Weights of a small CTC audio transcriber.
Data: trained on babble in 24 made-up languages, each with its own sounds, syllables and stress or tones, from a formant synthesiser, 39062 training examples, 16.2 epochs.
Rows from block 3 of a small CTC audio transcriber, named by matrix and row number. Rows with one number belong to one neuron. Each number is 128 + 24 x the weight over its row's rms, rounded and kept within 0 to 255. All counts start at 0. Numbers have three digits each.
After each neuron's rows are labels from the 100 clips, of 14976, where the neuron reaches its largest size: "responds to" is what is common among them; "lies over" is the class under the peak. Only what is clearly more common there than usual is listed. The data: babble in 24 made-up languages, each with its own sounds, syllables and stress or tones, from a formant synthesiser. In brackets: how many of the 100.
# gate: MLP gate (model.blocks.3.mlp.gate.weight, 1024x384), inputs 192-287
# fc1: MLP up (model.blocks.3.mlp.fc1.weight, 1024x384), inputs 192-287
# fc2: MLP down (model.blocks.3.mlp.fc2.weight, 384x1024, transposed), outputs 192-287

gate.74:110138122131110111111149070134135184143187086124155130140167115140130146094137105092115131146105134141125148136088128124138155130148149055154123104147116120116147134128119075122128127130120123116154129125146134134095131123140143079134139136150101062106126165144117113161129134156104114087
fc1.74:133095115077122157122146108103154157129147119138095144124117112149101178172145130107097142115106164117144125128073139120125177137166142118134142117096096131123113160120121085119141094125137113114188121132108120128112145179167166128151159114116118109153125108126102145119103110127104141151
fc2.74:105118111111116135115171127164083074132135138090081152104096127171115158115145143109133117156165123172104119091103112130181108114130120134119138128132129124143128110132168109106117116122120109145117104121153087149128128151143151094116114112136092103129163094107128125125109119128175134126
responds to: pink noise (58)
lies over: silence (96)

gate.737:080139154121105130099100154142123111124125105126141106160121140115106156101111101114099113156149143105131115101119119159139136152182122125145157119144129130126164108146156127153126140134166130118201108124100150111128156118124143072149108170106127097139123118166114095134172098209133102114
fc1.737:103113130126127146182122135104122136075139131165138166104130102109162112116136160133139152120091130138118128111153136137107156115144111133127141105118121102140137161122129104095151166119122118121180093096149142126137140112157145111156108133144125109140144151124131132098155143145123116084
fc2.737:162076136144106129120125155118149129150149083114102123163127162128089128104130082130118109132141118114138111120117133118116157130140143132132119126122135147091138096146151131136117086171144136092125139168102129167123156119126112141107102132128141094143115101134096136139144150104108130139
responds to: /æ/ (68); /ɨ/ (66); prosody: stress on last syllables (46); /θ/ (37)
lies over: /ɨ/ (58)

gate.322:104117121131091179165082134098095151131145141164101141135147083151130090157105138141129094165137143140140124118092119121131125113144127084110135164150124108144103114082155120150129170148128161136134134082124137103130121111116164140112142121112133147077118110131119127098107158110135106126
fc1.322:132145116123134136119165135106149102154166127136097151153100095135150122100146109156136097129109107123138163131126064117098160152152137079098122104103144159139158135134108129150143129119119096144147160175132135093136142108148153092148155141101105125102135125117099135120121119149080152116
fc2.322:112143124143163137097133118145142132106099113136124095123154172100118102116125129145130188102150155151116101163135115154091142138154089081145049162100148170114151152139141168079130140126111081088132172144134104162126122141125149095106131092153124112133136135138118117128123080130170127171
responds to: /ç/ (82); /ɔɪ/ (41); /y/ (39)
lies over: /ç/ (72)

gate.734:149077133147140132107136144144147112143157156138143140156132135131131159127109109157157134123143133059142109123115170117166132130094135145121155133095105127120128147109100153114095108155095119121097129138151138120136174104138120155099108152117152125104104141087140118103129127133145158116
fc1.734:111091108145131140116136127164116134157170123122128115131154160097088171136138094125126104125107096104109102120125101100164069108137095154107131101110143099139092091096085154119095154121161117101068137135151140119154145137143151146126111139076124096111136145159127137114097135140143180077
fc2.734:144133112127130080143128140137136100074127091162144124144170117100129116141141125134158127152193143169134139129123157070121158146104138123125142143169136162126104153123183133119122138208160149163156097130111172161097097122142158143138104106107099139116120127138130148140107128116138131098
responds to: reverberation (77); voice: child-like voice (57); muffled (low-pass) (28)
lies over: /ɑ/ (25)

gate.236:129132111105133128115150156159155141096079107096090141140144146139104173157160117168150137115138108164130133132094122144148132115151127134163111070184108137171154146130097072163097126108122127132132159120140123099089103123118133103139128118153153114139124187125151119137079130116136117088
fc1.236:138120157099149103091136096098167162113140108156151093148124117141079115156127132122115160144126119098115117121123123105120179135156157126123111140118163096166110116098105156126125132145153193111167139143167130192158109097104136165152157161148099127098133131089099095061145130137131120116
fc2.236:091139153128127158106147138145120114146119107141111146150102119124136106134120131177143121128162126153140142088109115108160110129114117125125194138100117107110122166077139109115100094126154149117132070128123123074105163168139131098160149141122113146141171099128100109083106095168124116127
responds to: pink noise (45); /ʊ/ (37); white noise (30)
lies over: silence (99)

gate.207:138138136134144127123137121114118104178164130141139119130125130137141099133149125125121136104133119109139184129170149112115072107090163149134138119116114140104114114168159129089191136076138113087137144159119116084133140129174106143109129110127152138151141124110110078159132163144121130124
fc1.207:148152106149132123172137136179091147138137144121129100147108140139167172133113105139153144133100102134146142144112156148150131119086113143147119090116138121145113119185124152125147135079113121148069123178155144134158129138178094144099131098130128134101142115085067130181112145141116160155
fc2.207:099112143093130151131088114113114102131152109128078130136138099157147139117092109114110133171190106110154129124117173131165153147118107116126129123127151111126134137106127094145103130074119131148130132136107129156147129125145083158145092093082130095111129079150145124104123164163148103123
responds to: clipping (53); mains hum (41)
lies over: /w/ (27); /b/ (25)

gate.486:090118085115142155131118138110122104077146134165161159123151137149105110126168150136104175159112080113126103134159126107116150092135107137190102148110074092141121138130116139107124124131153143129070092134129122127144132137110135120084103137174125137126133101140150128119144108139097107144
fc1.486:152146130108139107130112100115147134159154111183138139137099113161116129146132128122140115129150137101124148140147119094133122167137134128139109161100123113093116097111102099182105114084086099107089165154114159139141135139116111123108094149095056104142162171105124143129092116089110096108
fc2.486:152152113102124144121152154138133173101110103157146116126113092178120074167130130110146101138110145093067164100159103130149135159120145151090136134141141110114112107103109076179140126140100155131110120134091104146092124108135169130128144137113099108135120168132129101088105131178135134113
responds to: /t˭/ (66); voice: child-like voice (59); /t/ (33)
lies over: /t˭/ (28)

gate.115:125139070135116136146128132167109124147136083131150121130123158121121150129136126122157138134086151125160122108111144128087089098146177074104127109134128110148073138139150129120071139099154102139128116141118114105124126141140149091145065151115116165141170177163114149117095171139118144102
fc1.115:105145116110157150132130133119144129110108062157160128106127072116144099125099093151148094108137133133103084177115136127120129132110096132117147107160169106080193115113132101153129123128098112141127123119160099092083162106164137145155159113156152079150119112156124115164161127135162169138
fc2.115:141116143101152173122101146188154097096131155144149139144155153118136106131148123126145139099114155168144100125147137157139125090106165130140111128146113112128093119146155116136128157132140098106155114133071109117147081095128153126126089123101110121136143135140120117161108122090130119126
responds to: voice: deep voice (68); clipping (56)
lies over: /æ/ (29)

gate.256:120134131060146158150149134100132138136136161111107090128129104090104101143135138115113102161159114134107153070166152085065124114125163132134163122133129119139106132145131123131101168113140072088154145107138171146163128109097095094141162104137183154129102150114130102170107137110149117130
fc1.256:139116141114112170130092155087130118145129113131148064118145163112108096154105112108090155132147105136133113105130118121138163130117153137120119148117132144123106120133086108143111133092173120135164144147150163114174121189095114151080129075143155120095118144112125150094106155141130082141
fc2.256:087141131135176127136083174166113125127149126151125103102119132122113126158138173097111162104100125112149137158109132105101162105125098178077121092126145165118128147149152104142126107165131127082109105132170149082149148137094130122173121097109099111096150181156108147151178180166131110090
responds to: /i/ (73); voice: high voice (65); /ç/ (50); /ɔɪ/ (35)
lies over: /i/ (70)

gate.195:114130104158140074164162131086118123140140126135096126140109135112130141132103101112169130195106165158116140075099137129115121090164088119136139131122109106103142075130144110163128172124151145143150161161101132143166122162133143110114146145133118151138199081131122120158134128111159138163
fc1.195:136139120126172151123099111128143129138147102112119127129113133122161152156146150123127155186140120150134124183103118160132166103105112142119171123119119117132103146101133109099171146174169101139115133155169147125125151155077121130160126131092141149147094170098138148111129139086157133139
fc2.195:163096143107078127137116165174119121135127119129175132091087110141142131065107163092124142108153144095144106136153115149088105126122149078154127139126150107117125193139140107158141132121109123117103074110151127104112130089112168151141148121140156165120142124107158141128164141139152117157
responds to: /æ/ (77); /z/ (36)
lies over: /æ/ (54)

gate.652:125139138132138134134135108125100146135176135147145115130111084099084126115137105153134141149101111131123135083100168128119165184154167130098129131129152124154158164128126085184136117149113122160131152131128133131151138134080088106087143149119120106134129150131111173144133104106137120123
fc1.652:103149144107119090139133127068142143139157118136134124143137132119174143108111146098116164143111112173169113121105136123162126121123139106130101103171104133157098126133172097127165138150174116139129153153120153177097140129169174136100157097126102103102146105145178176156089142109146163128
fc2.652:128119166085100129099137110135163111164101114142146174127083181104111127104137079113143070131110114112087091164118144099135161148086125131165189140129129124127140150122132128132135128131108113116164089115105125128161128132126151100127111119134174103145107083141141102140155123162106135099
responds to: /a/ (55); /ɛ̃/ (37); /ʊ/ (36); /aɪ/ (29)
lies over: /a/ (39); /aɪ/ (29)

gate.108:103099150132128111170121114100078147167145136138114134132130137089127123123093148113113119143162126119154127114154141151112120118137089151131145102138077125159101126145140115139146130147136173099163119149064100139125121128162154141076116160114146170106167113152175120151089129120135150134
fc1.108:110132138123181089162159086120147092130113095137129139104158107100111121118146091122109141105154151140146152092121096132139127200137145116120153118159163159114176112105116117137131106120157125129158101134082126075186128135109114127124118117119145143133059132135114147163133164124116140149
fc2.108:118143119110104138136118157099135177080098102105086127114120110145129084175113119151131112160127157153146106139129150143091152124157138133086082156125111137133148122139140161106133163136187154144156135162127128107097147155119157094168128096122109151122112149086084119172070076133155135133
responds to: reverberation (100); /ç/ (73); /ɔɪ/ (51); /y/ (46)
lies over: /ç/ (61)

gate.149:155113128105152136124082117148093119135108109117139147126093099150085132104134101113101139143121127119162112145165137130161122158124153124194115109115142116137156096105167102104101126132168224170102101157106152127148092161137131111086107095133163118118171122112104119172128157135125111131
fc1.149:115114084135150126090143110142110177139112119086156131144136120115151107169128112158111157096106093107074141118109088128095119141142143094110116108127076151134086162158074141131126110098083129076104154079127123113109157151093127121077112151146118131132108111146130152132129124107113144124
fc2.149:116110116122115089137144112173123149127128123158127112113149180119125110093130131166117132126136113173112147131126121182117148157132185094114155125184132129118147120083135142095134160152085126106105133161101149151129163141098144159107115132135168127096127084089120146141116138139099100139
responds to: /t˭/ (74); /t/ (39)
lies over: /t˭/ (48); /t/ (30)

gate.40:113154140135113131134147173156115150119116123103156095125153141145101108110117107110128124150139111166110169119163139132134149098114104151159122121161154128138125109104185126101086129113129156164128127139138143119116141123090137155128103143169071160131110134135134131154097155110139113121
fc1.40:147109120161095092167094096117134135142105163125058122186137126136090118155124145159154125117101144117152086099119131148142140155120158098109131161126109112101128120182125115156154139136125108100097121161104124132112123150149147126141130158152148120137151119150122098161085121103149139141
fc2.40:131125134121119140074076184146150123115160149107116131164099127131150123120143124095133143137109110149130121125156162131141086140177173160137111110144134134156148109130166156134141170147144118095153101142119099095102090094094167129143099130108082111141119143152117152192159129114131095131
responds to: /t˭/ (60); /t/ (48)
lies over: /t/ (38)

gate.659:129127082139142153092123142114155131101165176178118135104090117124143097171145121138112130130129151141157172114094138113124080133125137116119178099148149122111136114124082119127078140100133142128178130165165103139104097134135148111127131180150168114145121104139153108141144156104174110132
fc1.659:114132099105148082157149116102154106157120112151139068173192143146090112151159109132143110177106133150106123095089137092172153159136177113155138115106136090121125096111140125132113096155126104118115091084122101177149116119145088132150101168127124093124149121137106130150136120155123154132
fc2.659:081150100150142117158162129155157091115118101135088125128130148162120120102133174125094132134121143127137104111117112057143109099111057110140139115088130108106122131090155094127101096127136149129102087132149100123119119141115140133189095094126069124093152121131117129096103095171160150080
responds to: pink noise (36); thin (high-pass) (32)
lies over: silence (100)

gate.82:133149112129140144119151091130110182149094175123149116151130130108082111135116107105120133127143138130169107076152117157124132118121117098117146137136122126072094130159152090154110109118137067167130142122094147114122127149129122117102151114137154115150095169163161100152132097148071138126
fc1.82:143077102109119067090130126104090143110115109101127138126161117115130104112096106136133109104109094108169135105178143126127118165115132093132140117114119138102112137141093149140185147103138104139156099130082119124098147185130113161130128164145087132149155134159149085157101134158097132161
fc2.82:127162109105129116133152117143156105088117112121168140106148153137149114114100080129150139135104110137126112112146106174116120168117102148124137171120097105150079101108123162070134141142104099131137187155078122153125085138127133086121134120105125155165139126140151120115147102121149153141
responds to: voice: deep voice (60); /e/ (50)
lies over: /e/ (40)

gate.565:111105118128167120119140119154088108132153113112125130143133113165175133113150143126110108112133112152139156141172128095120121132166106112150141183161122121131092128070130116137150129126108167125121077124161148124093110100092112086073119128150134133134139154085118127145143119118107095122
fc1.565:102102110148176126134164107168088104122145130126126158139117123102136107163146177120124127137092102148166140123104141112120156106108127153106149126130102153137111106109119124118133079145169105109148115126105121123137107141124124130122130152169143158108119168135156149120181117132143080159
fc2.565:101115097150123128106110114149149172122129110147143158082146202124149098098110153129193130113140157153142106195100177184105139130168157097164142127148172152132167111121092166119112149101163119102130144177141128129130147117106141143133091121169123109088160161126118100161124124137122131138
responds to: /t˭/ (79); /ʌ/ (47)
lies over: /t˭/ (25)

gate.662:105134121134099108151170121128122160145119123092144176125132103136091138133076131149097134083144140169094056172141143149134083132165142111127150133150122139113136098128111138104149126125132129122144102115092103132094132156140124128099140153118072134107105165149133113115148110162158136134
fc1.662:120116081112129132114146110139109125132133134138114134082094106125134149139130127091157140084084110139143122103095180093128142083109114134115105113087148127116149124157126099154124134131125064074148098139156124115111141134161124118097154140150128152108114127078164159146095152157116114206
fc2.662:160094083149096093117096146122164129149114099168158085119112150105145127138129153129116152102140117095133139101138103143101145115136098115136107113159120130096121125141157159163080085200150139121143157125123155102105158160133150128125107161176154166129133155086199130110116145104150162141
responds to: /æ/ (84); reverberation (68); /ɛ̃/ (43); /y/ (36)
lies over: /æ/ (84)

gate.707:088132113150120164161130106127134165116139132133080174107175129105087092109123077119118134156138145150117139122129165148109121126095117150097169156156124093146130101107163102113174154126125091126091109082141133143126147119130116161147115115092141165072110165129145121151143116135132141162
fc1.707:119081098159124145147148151141153154117173119148120155106141130094139116140129137145110135142121103106099165099145108133093182152114135108156090112143157120130121118115141073118144085136101135151143142121138125104097155111160115161131136101150142147116119152130103171158148144128083141086
fc2.707:100157102126144140129132093113111115107109153094134079134159118117142139147096178172154108111124118142096098121138123118117139126115137091128118154139125167096147124125151130111107145106122173142085111101101097105111082166107122107112152125143149110158103135114135127155180164106171148138
responds to: /æ/ (75); reverberation (69); /ɛ̃/ (43); /ɨ/ (30)
lies over: /æ/ (54)

gate.617:127093120184122161143075155108145152128096088110128112116137116148142179178143095155154098126112146139131155123089134125169110133104179121112097151149147114117126078131131131132128154133152129081120207093079124152124151141105145095137129184078168125100114149119107128165168164151127107132
fc1.617:160106072130093149104162142156106141070137172098145181128138115144098100148134137112157117137119126129149138124149124116165077136091124141142123121114152144117170165103158119125146103088134114102115123158141128172144117140151145090133111111105146117134118150119134168126105145069101113112
fc2.617:163103161117197110124108121082123137140118083127112112129127117099146145148124105138182125103126151130167146135072097168161130090156128147107086135136084160135143103136078145105133129151108098081113119164079138109174148141156150087118115145108132151127130117115109156136115140129111113125
responds to: /ç/ (56); /ɔɪ/ (45); /y/ (37)
lies over: /ɔɪ/ (40)

gate.368:106109121128109086188119102096132163137095108067106119118126157167126102141102137113145150118167125121134136143143136136130120153143120090127120134140142166153114151129144090123133115115154137190145128116099103180108145110093159129102149140121112187138133126185151092154151116158130133124
fc1.368:134111135080155146152165139150095177128113136085152154130142135122107125140154092138126127100131162180167127139174111102105112118145119090106118178126122115121136087142140110096097097136119108139128145156145152114116119130110130167137124158136119174097111125173119099116102136160083152140
fc2.368:129139171151112165128132097144116120099108165146127141127140116111101115100094104132108125140136111155129102145088115141132163137117141129121135124100122141150137124114076092079171158123133080151136172106118099118120110079170120162120130119121098112116122124179139099173119090165085090072
responds to: /æ/ (100); /ə/ (46); /ŋ/ (33); /ʎ/ (33)
lies over: /æ/ (100)

gate.66:123129124151092122142148125138158174124138124119139090124140137128103119135131147125144155130130161112128111097130089124069131132130138095168117146147088143089111084125162097137149102127113155136114124149081120157096132101127094111094109103115123093094191127134152167119125147082140134099
fc1.66:122103115108116130111115090127104120144125129132144153108147119132135167119150150113129125161134083106122146139109112088148151139103137114106174122107106129115143132130149130157112119099152153130128143100133140118125135114151130145126206148174109158105083145099130137105073155114140094117
fc2.66:148136079160119114160142136127123141097107115126158083184135111137112131137099146104102122069099151150159121111147097134119156116150114098104093167118095117126128067136136113123109132151188145099139116103106129137110129099129102128154119123119145111136107156099147125132115133115129121172
responds to: reverberation (61); /aɪ/ (56); /w/ (38); /oʊ/ (31)
lies over: /aɪ/ (56); /aʊ/ (30)

gate.416:104123116140104105120156141148121138142132160136134150128113112156151111098137138160073108121128120171107130112123104121100110149190145119116130150083142113179120163138137103141112095119168129077144169132116152163139165105150108153123141144106144110159162136146113131146100133120162154166
fc1.416:180169114138125144155137123075133119104111105102141128160133143100157173126151136124149121141139118088109147163116135176147125147081153105148121146135133142113131130139117132124091151113146150131107140123136106143090093126105113113116130130120146145101138117104078107132139126127111136117
fc2.416:135114174136133156124157105117115094095073139117137107138144089126108137106111122154164101151124135123106124143124134121179124154129142163105196126168135084127080155163140115140160139122134122161139089126126119100152107152147147101136120110126109100122130078150139128108118102162115117102
responds to: /a/ (43); /e/ (33); white noise (30)
lies over: /a/ (35)

gate.303:102115104112135089119144122135104110143126141082185090159149095094147135118134091128139181111116116138118119111168090099110129109137107121132163127143121151138129140167091069156136119111129111101156104119139152122163120119134090090061147168146104156135153139147132134103152125159122120094
fc1.303:120106150131117086133098055091129152104108151155099114127146128136119174151155160137112105126125083117152151109098134138143101098102134113140128112132121172129127137079103132126166076176128140159144109103114118163114075136091134107093178164150099144126155125138174142084119119136176143148
fc2.303:099112137143105124135168152133108113111114113153130182158131120096152136125120105143133127143160141170172171089161109115145106132097119100125161158122127122116166123112106093073117131104129117127087130130087119133121094126121148125163127136155090139116128105125150133114123130116146120093
responds to: pink noise (54); muffled (low-pass) (39); rumble (32)
lies over: silence (99)

gate.81:079057103057126151130094112112107151146136110122111103126118134149093124098150128115129113131163184140109102117162065160127114124158108147128139119143107135143159101131126090114076140130129118104132132097118119139116094141099120110127101194118134099100121156122135160132098155127139147105
fc1.81:113109140112139104132088104140162150144156121115098107142142122141122152124138128164103155123161131129098111139097139145187150138169147146133140137143083145117136145141139112133125120062080155097162132110105092113113127121126133115137070163144117119113144168099123105128170142156171100105
fc2.81:121078146123121104136124128128149109132176125100138120114132110099135155144119148105118145105121132150128136151152106130134212125141106165154159133107151095146135108131151123117159131118108117096108145061124155136146101084124102108107098125119130120129101121087141112150104145129133154130
responds to: /i/ (52); voice: deep voice (52); clipping (25)
lies over: /i/ (50)

gate.70:119124123118185097107123119175102093147103139083160117115132118153128112111119115152146152133139102153128121157111163160109108139147096149110165168121099131138151133115119111159134104135100106106108133152127100188145141141135142138103090134152127117131110110167127126134101146129172095141
fc1.70:109115119089138123102107098072114170129149127123142125144113165105169133174118146173142137125124128174117134109091136114095144120113130096149148117103148126115184077125083155139123109129068138116104122152100136111135096147126115117141173142156154143105146109137113091067120129121128066108
fc2.70:121117087120132088133115149101156110137152175168134138139107103144160107165152146141143135182085122066110103133132147142113143097127142160156128121177102143116130064142146075122072101132127128160152097117099157098107096098119133150126146154150112114143152112147151126119112094100146126105
responds to: pink noise (48)
lies over: silence (77)

gate.138:113140112143150141106147133133077109111117157132137140173155134108153120119161109100115108115169111168147121161137118129120100134119144107112155128130092154118108180133137093151126139109104152129142143099108148072087088125165084116135097165177142128150152164122149093111184129178096116113
fc1.138:151115114139126147128164178179167131160138156098113131125132175144142137096110156118120117131084108151097151111108122146115148124172128125135130115177121164113153153120120117116108160126169113132130158141132082129153122162124117103178137120111112094075160111105113137104140120133112135113
fc2.138:138093157120107120147100118146133148148130123109153133130139101095123133102120154089100132167146113096157135171072084121165058079118159098079122138119132142157138138108130135153158156149120110133103129161124134111160086125121178147120146128170132126146166118087106162134120154137119151126
responds to: /g/ (85)
lies over: /g/ (60)

gate.127:079134138094143154140137129104156130118150160153109094164141108117135102109119144096142104112166117140098098138171137124118106085150076083123122130130157129124118080117137101112147171137102176136136145173073122110130173127123134127118117116093115176120144128119155129109071167139103089108
fc1.127:124119158153161151147179109135135108145131097107115172132110150174109126128154132137098147132108147097067152112137108122180108116092153133156144150131110145102152162150156171106111127119170103152104124123134159104081067133114118118091140124160144147113135211154116121134152100123093092117
fc2.127:109092067121123158113130143122164109121144094130122121142135093151176107107162143152151099142107131159123129149168162131131153144084137093168159128117112091127106140137162194114125122113126130110105131123120137097149133145161167132101142086157124153149114100109126142127153113109160147116
responds to: reverberation (94); /y/ (59); /ç/ (50); /ɔɪ/ (44)
lies over: /y/ (39)

gate.535:158120124104163126124106108125113105111141125105137147118133116137113158119082127159148173159081102092126159098131136106124127080080140169139152134169119139072106149158165126168101110119134163124156135157104153145116114119136143118155123094134117145104142115148135129098098123146109129091
fc1.535:166157132113100138136141150126093165148070140077108138116112155142162123142090133133113123122099129108205124086171130103132127084139147132113103139147106108107147150126149150133142136149141118105164144140128122149104128143111156101154147136112168187149134132157111127144160115123182094119
fc2.535:122120163124143115100154117121097122154130125123119133126109162124158139107107114145130126100127175103133091136160092127135146110121114086158119133084100147144130119124159165144103149136124123173121118155135118159148125152143155126094110120154144134161078130103223109148133144047190140162
responds to: pink noise (33); clipping (28)
lies over: /x/ (26)

gate.511:183098127147126115121121114138143139118062141176142144142092140134119148164078095120105130112158098165074105126109141147163114125134129121152084174129167111135167149051155159122154155127142145161116128147134143123123151137175116158144147122124090170164107148080131100141147160135112125131
fc1.511:142115124124135129121133109107139180088145154158127131101121142172161134097170136155158112104126119138153183160120101133095140113125119119138126137063129104130137161134115109116150150165117116100133104148160126110059132099134117101144130155099131130152141119129093141152135125142129101140
fc2.511:146099036148129146069152111099144142125096151132148161147151098087127078153108140126135150149154119143131149130135115151161132130153178122154124152127133086141135089123086128152094120136155121121107126131114149127132125136085135130104114119119136117107160172116148125133159111092127072135
responds to: /g/ (42)
lies over: /g/ (29)

gate.113:141119143151110136176156142080113120163071128083119109115091168130097154097126120139122136133130136164164140148126121095132112130163124169142125108121162139122130153107171146117103167073152090120088133140126136113162137142088138132101126120097118100126166127151118142095099143112126130100
fc1.113:138120083141137137139151144161159208140127141123147140106109109129095160149154116125117100151104069133111078145162151145131135151158130111115129086134111150165103150130177125115135146127085129102122172111161161148165162076116125148111166152149143135095165095142122114099149104159153128137
fc2.113:101143154162134131147157128156156119154141142095094124082142103129138126114106139109156096142136115159115114164096141122180159110096160152099151143093119113144126153149099130130155110111120107115119106118158118148150092104091126181145133110088187148128123049149092144112167086139123112105
responds to: /æ/ (54); /a/ (39)
lies over: /æ/ (40); /a/ (35)

gate.507:136148135149148098128135130100130160125100146136141102124136112120092151115120131101158158110108121141118105143159104157085139099107136129169161138151137141107119127123131153094087119166108161105095093169115144148094119122162125098105130099148138151132143137167078158162112115123110174145
fc1.507:118183122133141110079132114124112166132160151126082095126173097148099114150134170147109131134140131149129138100104130127130116123149119094114115153131169114142090139136123116125114100125107108116073158128107168138213140113145158115131123088105164092140142142132101150191185106114164125108
fc2.507:109128142111133150101121112086139098114107109093119147091116111129144145134114074128174108127149156163132161126137171100142160157123118137157149108085114122151123160116102122111091147147116119082126118124148134147131108131162129137100102115116135143115095109139110133117151141165145133153
responds to: /a/ (64); prosody: no stress (62); voice: child-like voice (58); /ɹ/ (38)
lies over: /a/ (51)

gate.742:122143122138136095100167124103136149161156111108197132111115125124160126137162120125164102126114151109105135149150093133179179110130047165115092118134129101134148136124146089106145113161104120113117145132139118109128115118120129108136161136125128066161130113138141141160116130125123099121
fc1.742:132108110167109114093139129134092123106122124136111147145122132101122157104141127122142122119126114104173137125135140123118111105099114083148137136178154150134178128186126162156169115152138110135159143122126131141118157131171143164122115083154114160111124115178117131139092099148167122117
fc2.742:111131116146148147116123117126130117062097147177144099186101165138098161093133088158119144126133171136135126084139150094125143113101130108170160122100086116115095175136127140126086130117123133128099136178134145140147105089154147103133132136148105105139150138160077141109113141151086166129
responds to: /y/ (58); /ɣ/ (33)
lies over: /y/ (49)

gate.150:131134132154153147096127138179093099148126140138130139113160108128123081171129139045131117116142094147057115115182136103108086152119130108119146117139107154120156116146140131124132095114109099110145140083121129147146130094122116093100115154125117134160143126101124134144162150160167146124
fc1.150:151140135119162139123138153141145112124112147136117129155134099135086077097136148160125122104157142132151106129107126199126115111138168138146173123134095110168142149101132118134134118112105125155111101122102099158068136115176210108133152163138121147135128119124127134186098116113105093137
fc2.150:124136118103178149118147075123101117115140162129109115124173097154138175143166143097122144172151154112156130107156098101107134127121102094150103136120153159125173123108150188137132155085152159123103123132090122124130105159107147107095126130179130110093113095126075144133146123179125147161
responds to: /h/ (77); /aʊ/ (58); /p/ (52); prosody: stress on first syllables (52)
lies over: /h/ (75)

gate.576:152130134119114133101129106143131102120146186140104126120158149100098122098139132148152136125125142083125154137129103099127134149111147101158155137124162100120160101138092179140095129122103116124106128128012145127114152106082144147144108123115149127193108128125121126158135130147150065159
fc1.576:145144126151110129192138156111119109110150076074142135130127114110156144141109115133122104143119107143104107134150144137082139119103097107076092124135085123116104153109157140126122120127139109140159126109200097126160126140143108128131158142149091151077126136135133163134099140123149156104
fc2.576:136110123109116118133129157154086136146143115167152134103117126096107174095126128127141163119130145105089149123138147121100143136111129139091114117083132121084121115098114138160125147131137165138170115148166106171090140117144150169096131121190159125112140115077133131125104118179113154159
responds to: /t˭/ (68); /ʌ/ (46); mains hum (41); muffled (low-pass) (40)
lies over: /t˭/ (56)

gate.568:156107137151100160120109130118140114161150151119137099130138114126147140140161143134096149150128103127120112158113103162150191151079115137151076139087141113133100093119152084100145153129122167144133098109118112117162210120150149136155109152098119127092109126128174155113165148179141118133
fc1.568:148107096111169110139169122156118122080107146121101123121149120116102177121147140118131112156101151113101104140101106088126120135147174138149066120151101111137134144085107133112129106151107099093096155145112108105186146115121157115139151142103143120146141194141122080157116146116133186106
fc2.568:153116126144131142118178155154127121121131164095149119118133092142148114143109144104133117122140142118136094113130178118092140104143108125126140138083104081102133125136147093175082128098130151129158093176154104099138164155122115146117088098128170133113123110123136115109143107155155119103
responds to: clipping (57); /o/ (30)
lies over: /ɔ̃/ (29)